config.toml
model = "contrastive image-text model"
image_size = 24
crop_scale_min = 1
horizontal_flip = false
encoder_activation = "geglu"
text_encoder_mlp_ratio = 2
text_encoder_parallel_block = false
text_encoder_inner_norm = false
text_encoder_num_experts = 16
optimizer = "normuon"
adamw_lr_other_params = 0.0025
ema_decay = 0.995
Rows from block 3 of the image encoder of a small contrastive image-text model, named by matrix and row number. Rows with one number within an expert belong to one neuron, the router's apart. Each number is 50 + 12 x the weight over its row's rms, rounded and kept within 0 to 99. All counts start at 0.
Before each expert's rows are labels from the 100 images, of 14848, where the router gives the expert most weight on average: "strongest on" is what is common among them. Only what is clearly more common there than usual is listed. The data: short English words printed on busy colour backdrops. In brackets: how many of the 100.
# router: router (encoder.blocks.3.mlp.router.weight, 32x256, trained with AdamW), inputs 172-255
# gate: expert gate (encoder.blocks.3.mlp.gate, 32x64x256), inputs 172-255
# up: expert up (encoder.blocks.3.mlp.up, 32x64x256), inputs 172-255
# down: expert down (encoder.blocks.3.mlp.down, 32x256x64, transposed), outputs 172-255

# expert 12
strongest on: grey ink (30)
router.12:52 43 45 72 39 50 39 49 50 54 62 62 59 29 54 49 29 66 42 58 46 42 54 52 36 45 48 42 45 41 61 59 44 60 33 51 61 34 53 39 60 33 51 51 50 53 76 48 64 62 31 65 63 50 35 67 46 54 55 44 49 64 34 50 31 43 21 39 37 42 68 69 27 31 65 34 26 24 45 54 49 42 50 59
gate.0:55 55 53 73 37 49 70 63 49 50 43 31 99 41 51 56 53 50 72 57 51 50 59 59 52 58 46 47 50 66 49 87 35 20 40 62 50 61 37 56 47 59 44 41 49 52 45 69 48 67 44 34 74 53 29 35 48 60 56 52 51 52 43 50 48 42 46 53 49 38 39 34 25 45 49 60 43 23 42 84 49 34 43 51
up.0:60 53 66 40 58 48 40 53 86 62 63 19 46 50 60 36 49 38 45 62 56 39 50 38 58 36 53 50 45 44 51 64 53 42 32 54 47 71 36 52 48 51 63 43 44 53 47 43 62 43 60 54 44 50 41 52 52 59 50 38 50 41 52 49 51 56 49 31 51 46 40 24 56 50 44 24 61 40 50 67 77 55 42 19
down.0:43 50 43 43 65 58 47 49 54 47 50 47 52 62 38 54 32 48 38 50 55 55 41 52 47 47 57 67 55 48 50 53 46 49 36 85 16 23 42 59 52 55 49 57 43 48 27 47 28 37 60 39 47 46 46 66 50 44 53 68 53 48 45 47 72 69 78 58 52 52 42 48 55 46 33 62 53 28 41 49 46 56 67 45

# expert 31
strongest on: the letter p (31)
router.31:59 57 51 50 60 65 38 53 74 31 69 51 65 50 22 43 45 31 46 53 60 60 25 54 30 36 51 55 52 53 50 53 61 35 40 53 62 51 64 46 42 41 43 54 54 62 51 36 37 44 38 61 41 63 16 53 49 61 63 46 48 44 62 59 78 57 54 31 27 53 62 63 57 59 53 55 50 60 42 57 80 44 53 34
gate.0:61 51 51 56 52 37 74 49 51 59 45 46 43 51 48 39 49 50 55 16 49 70 62 50 70 25 52 55 59 52 43 48 33 59 59 49 29 56 52 93 51 29 51 63 35 68 45 58 57 56 39 50 50 49 57 49 50 48 50 52 48 57 51 47 50 49 52 47 43 66 45 27 50 48 18 49 50 57 52 52 51 61 29 43
up.0:72 50 47 51 53 49 49 48 54 47 19 53 53 41 43 55 73 49 65 58 48 53 49 48 56 49 49 64 52 83 53 72 47 67 40 25 43 51 43 45 32 46 57 37 45 58 67 37 62 20 59 42 53 15 58 60 36 49 47 59 48 54 49 42 58 48 50 42 95 49 53 42 61 48 16 20 41 54 48 29 40 68 30 32
down.0:38 53 67 41 37 36 63 40 70 55 43 21 32 54 42 49 72 13 43 54 45 52 54 55 42 54 18 48 48 57 56 59 56 63 55 60 40 62 57 57 62 68 45 46 49 73 39 63 69 41 88 55 68 16 53 42 47 51 67 34 31 63 49 49 50 37 59 69 46 52 47 48 47 48 51 48 46 62 53 33 44 45 37 50

# expert 25
strongest on: black ink (26)
router.25:34 56 38 59 29 58 35 61 57 46 40 56 59 47 44 45 42 42 58 45 44 60 54 42 69 58 63 37 44 59 45 34 30 44 52 64 50 57 46 53 62 27 47 39 54 35 46 75 55 72 53 61 49 50 55 51 15 50 42 39 51 46 58 39 47 42 62 28 72 49 57 46 38 45 44 66 53 30 50 40 30 55 57 50
gate.0:14 43 48 54 44 50 35 57 74 45 50 45 75 49 53 55 46 52 45 53 60 35 48 55 62 45 49 68 43 49 46 78 51 52 34 12 48 53 40 49 55 14 71 66 56 59 46 45 36 64 49 80 50 32 56 51 46 55 50 33 46 51 48 50 52 48 60 30 37 51 56 55 50 65 39 41 55 46 48 33 30 76 56 51
up.0:08 50 52 69 50 45 48 50 65 43 36 46 64 44 55 53 40 51 25 49 57 42 50 53 48 50 50 66 47 47 45 71 69 46 41 36 59 51 31 47 52 29 58 61 50 49 44 55 28 57 50 82 50 23 57 50 44 57 50 41 49 48 49 51 51 46 61 17 35 49 51 47 51 59 28 32 51 50 50 23 47 63 54 54
down.0:61 40 42 31 57 29 48 15 55 55 37 48 64 49 49 74 45 68 34 30 48 49 54 67 19 44 38 71 59 58 43 48 48 48 51 69 52 53 84 57 48 34 42 63 50 55 43 45 48 15 47 58 75 58 46 50 54 58 42 28 51 51 49 68 46 50 51 64 67 44 47 32 53 51 59 58 42 62 55 52 46 59 45 41

# expert 15
strongest on: the letter h (30); white ink (29); the letter u (25)
router.15:45 62 32 46 41 33 68 47 38 46 51 52 58 50 71 39 32 50 62 61 45 47 53 55 61 62 33 43 69 30 57 45 40 35 54 49 62 59 59 39 45 52 48 43 74 42 28 45 57 76 57 49 58 69 64 71 38 77 56 68 33 50 50 52 52 26 58 40 46 46 53 60 36 53 44 46 37 52 48 30 58 51 42 42
gate.0:52 52 62 06 48 58 48 34 42 38 34 63 52 48 72 50 50 44 56 27 51 53 57 36 99 56 39 37 51 40 52 49 53 46 44 22 49 53 40 38 50 60 51 77 56 70 50 48 77 47 44 50 52 48 50 77 26 48 48 55 50 50 75 49 52 50 48 50 54 48 24 66 33 50 27 51 45 57 23 77 56 43 29 49
up.0:47 51 50 76 60 57 40 49 71 64 52 54 40 40 43 42 41 54 42 36 34 21 52 52 02 39 49 48 53 50 47 74 36 51 58 61 62 49 70 51 55 29 53 41 48 40 55 54 47 47 49 54 46 49 57 51 40 65 55 49 55 45 47 55 47 54 52 43 46 46 45 44 48 48 59 54 59 55 70 07 74 52 54 51
down.0:34 59 35 44 35 45 41 54 38 44 49 42 59 53 38 44 49 49 62 49 62 50 62 41 58 50 65 91 53 43 49 70 31 34 49 52 59 53 46 40 66 39 53 42 56 71 32 52 46 57 66 52 57 55 47 54 34 44 49 66 38 55 42 54 50 53 51 59 40 58 65 72 61 47 50 50 75 43 55 50 46 50 86 41

# expert 5
strongest on: monospaced (50)
router.5:22 62 42 46 58 42 40 30 38 56 31 41 46 60 61 36 69 49 41 57 60 47 74 46 63 48 38 55 18 30 45 47 31 58 63 48 48 60 28 63 54 46 48 52 47 53 53 53 58 32 69 33 22 38 54 68 43 34 63 50 50 63 42 46 48 34 63 35 39 77 37 36 48 53 46 49 71 47 38 50 63 59 42 32
gate.0:49 50 40 74 35 43 51 56 25 52 53 56 75 42 71 57 52 57 60 67 49 36 47 65 84 63 48 39 49 45 41 13 53 40 50 60 53 46 47 42 53 52 44 52 53 39 51 56 55 64 53 43 38 54 50 57 54 49 61 51 44 50 51 47 51 28 51 57 58 50 70 70 49 50 40 46 41 55 40 47 59 49 46 50
up.0:50 49 39 83 37 48 48 50 21 58 53 61 77 35 68 53 50 54 57 84 56 34 47 67 70 59 49 36 46 41 43 14 48 42 49 61 53 49 40 36 52 45 38 54 59 38 52 53 57 65 52 42 39 57 50 58 54 47 63 55 49 50 50 48 51 23 56 54 49 54 72 70 50 53 42 48 39 59 42 48 61 49 46 51
down.0:54 57 52 59 50 47 43 37 49 55 75 49 50 45 50 48 64 60 45 50 49 47 40 49 26 70 52 54 49 50 47 50 50 45 47 48 57 51 56 48 45 50 58 52 49 40 38 57 34 58 52 56 39 31 45 52 76 65 20 57 17 40 54 67 56 51 68 50 55 46 66 20 50 54 50 64 40 59 32 41 54 32 47 48

# expert 19
strongest on: white ink (28)
router.19:33 52 54 45 40 33 34 35 49 34 63 66 61 47 65 54 45 57 59 59 78 60 59 28 52 45 33 65 69 65 62 61 33 75 60 25 53 39 37 62 66 45 54 43 55 47 41 42 54 50 57 68 63 48 54 31 48 40 50 32 36 46 44 73 62 34 53 50 45 36 69 51 64 67 60 62 59 55 40 58 58 47 69 61
gate.0:70 53 48 44 47 31 71 46 56 52 56 50 73 49 62 59 39 50 60 65 50 44 53 36 47 55 41 37 50 60 51 53 37 53 50 42 57 51 52 38 48 78 49 28 46 60 63 26 38 21 54 44 70 16 60 65 48 62 51 54 54 53 34 46 54 44 58 51 51 32 50 33 48 48 56 46 17 46 52 46 31 56 41 39
up.0:79 37 31 49 52 54 15 48 49 49 40 60 32 50 35 52 60 30 43 00 38 63 54 63 47 56 53 61 65 34 50 96 52 50 56 46 43 46 53 49 38 30 44 77 37 30 50 38 46 54 45 73 49 41 50 50 46 63 49 52 45 43 73 49 48 40 41 52 69 55 63 56 41 50 27 66 50 58 50 51 65 59 56 57
down.0:79 53 40 40 52 51 73 51 51 53 55 60 55 21 48 59 48 42 63 34 30 45 28 52 26 35 63 57 52 65 44 17 40 60 60 54 44 58 59 53 54 55 47 59 55 51 45 77 59 49 84 61 53 48 50 66 49 43 49 54 58 54 53 40 45 50 48 56 28 44 50 56 36 50 53 61 70 32 61 52 53 58 50 51

# expert 6
strongest on: yellow ink (29)
router.6:70 56 36 46 36 50 40 67 44 46 44 62 54 57 64 64 36 56 64 37 39 60 44 59 41 56 50 50 57 72 43 69 62 57 74 38 44 74 71 43 53 51 63 65 52 47 35 41 38 45 41 65 52 47 32 43 42 59 54 39 54 22 44 66 59 46 34 60 60 25 39 51 36 59 41 63 26 49 55 59 39 46 65 54
gate.0:53 50 44 23 63 54 35 50 61 51 55 50 48 49 51 51 53 44 47 36 44 34 42 29 65 50 80 69 52 71 50 27 29 45 56 48 51 59 69 52 46 21 59 69 51 30 47 54 50 77 49 54 51 46 47 51 25 47 41 52 50 47 32 60 50 70 47 60 35 75 43 48 55 53 44 47 66 68 52 54 51 51 49 51
up.0:47 50 56 72 38 49 55 49 35 50 40 51 53 51 52 53 48 59 50 51 56 67 58 70 34 49 23 40 47 33 50 85 68 58 50 50 50 46 23 55 54 78 48 37 40 68 50 43 51 29 45 48 50 51 55 51 67 54 58 48 50 55 71 44 49 18 53 38 58 28 52 52 48 44 50 56 34 25 44 40 49 51 48 45
down.0:49 51 74 48 60 60 70 50 51 55 52 37 49 48 51 51 20 52 48 53 61 49 26 43 49 47 83 57 59 55 44 79 55 73 50 64 45 49 36 68 51 51 51 52 49 57 56 44 61 51 47 52 51 66 49 42 55 47 44 31 64 44 44 48 46 51 49 52 11 59 48 50 48 54 61 32 51 66 53 55 40 42 52 50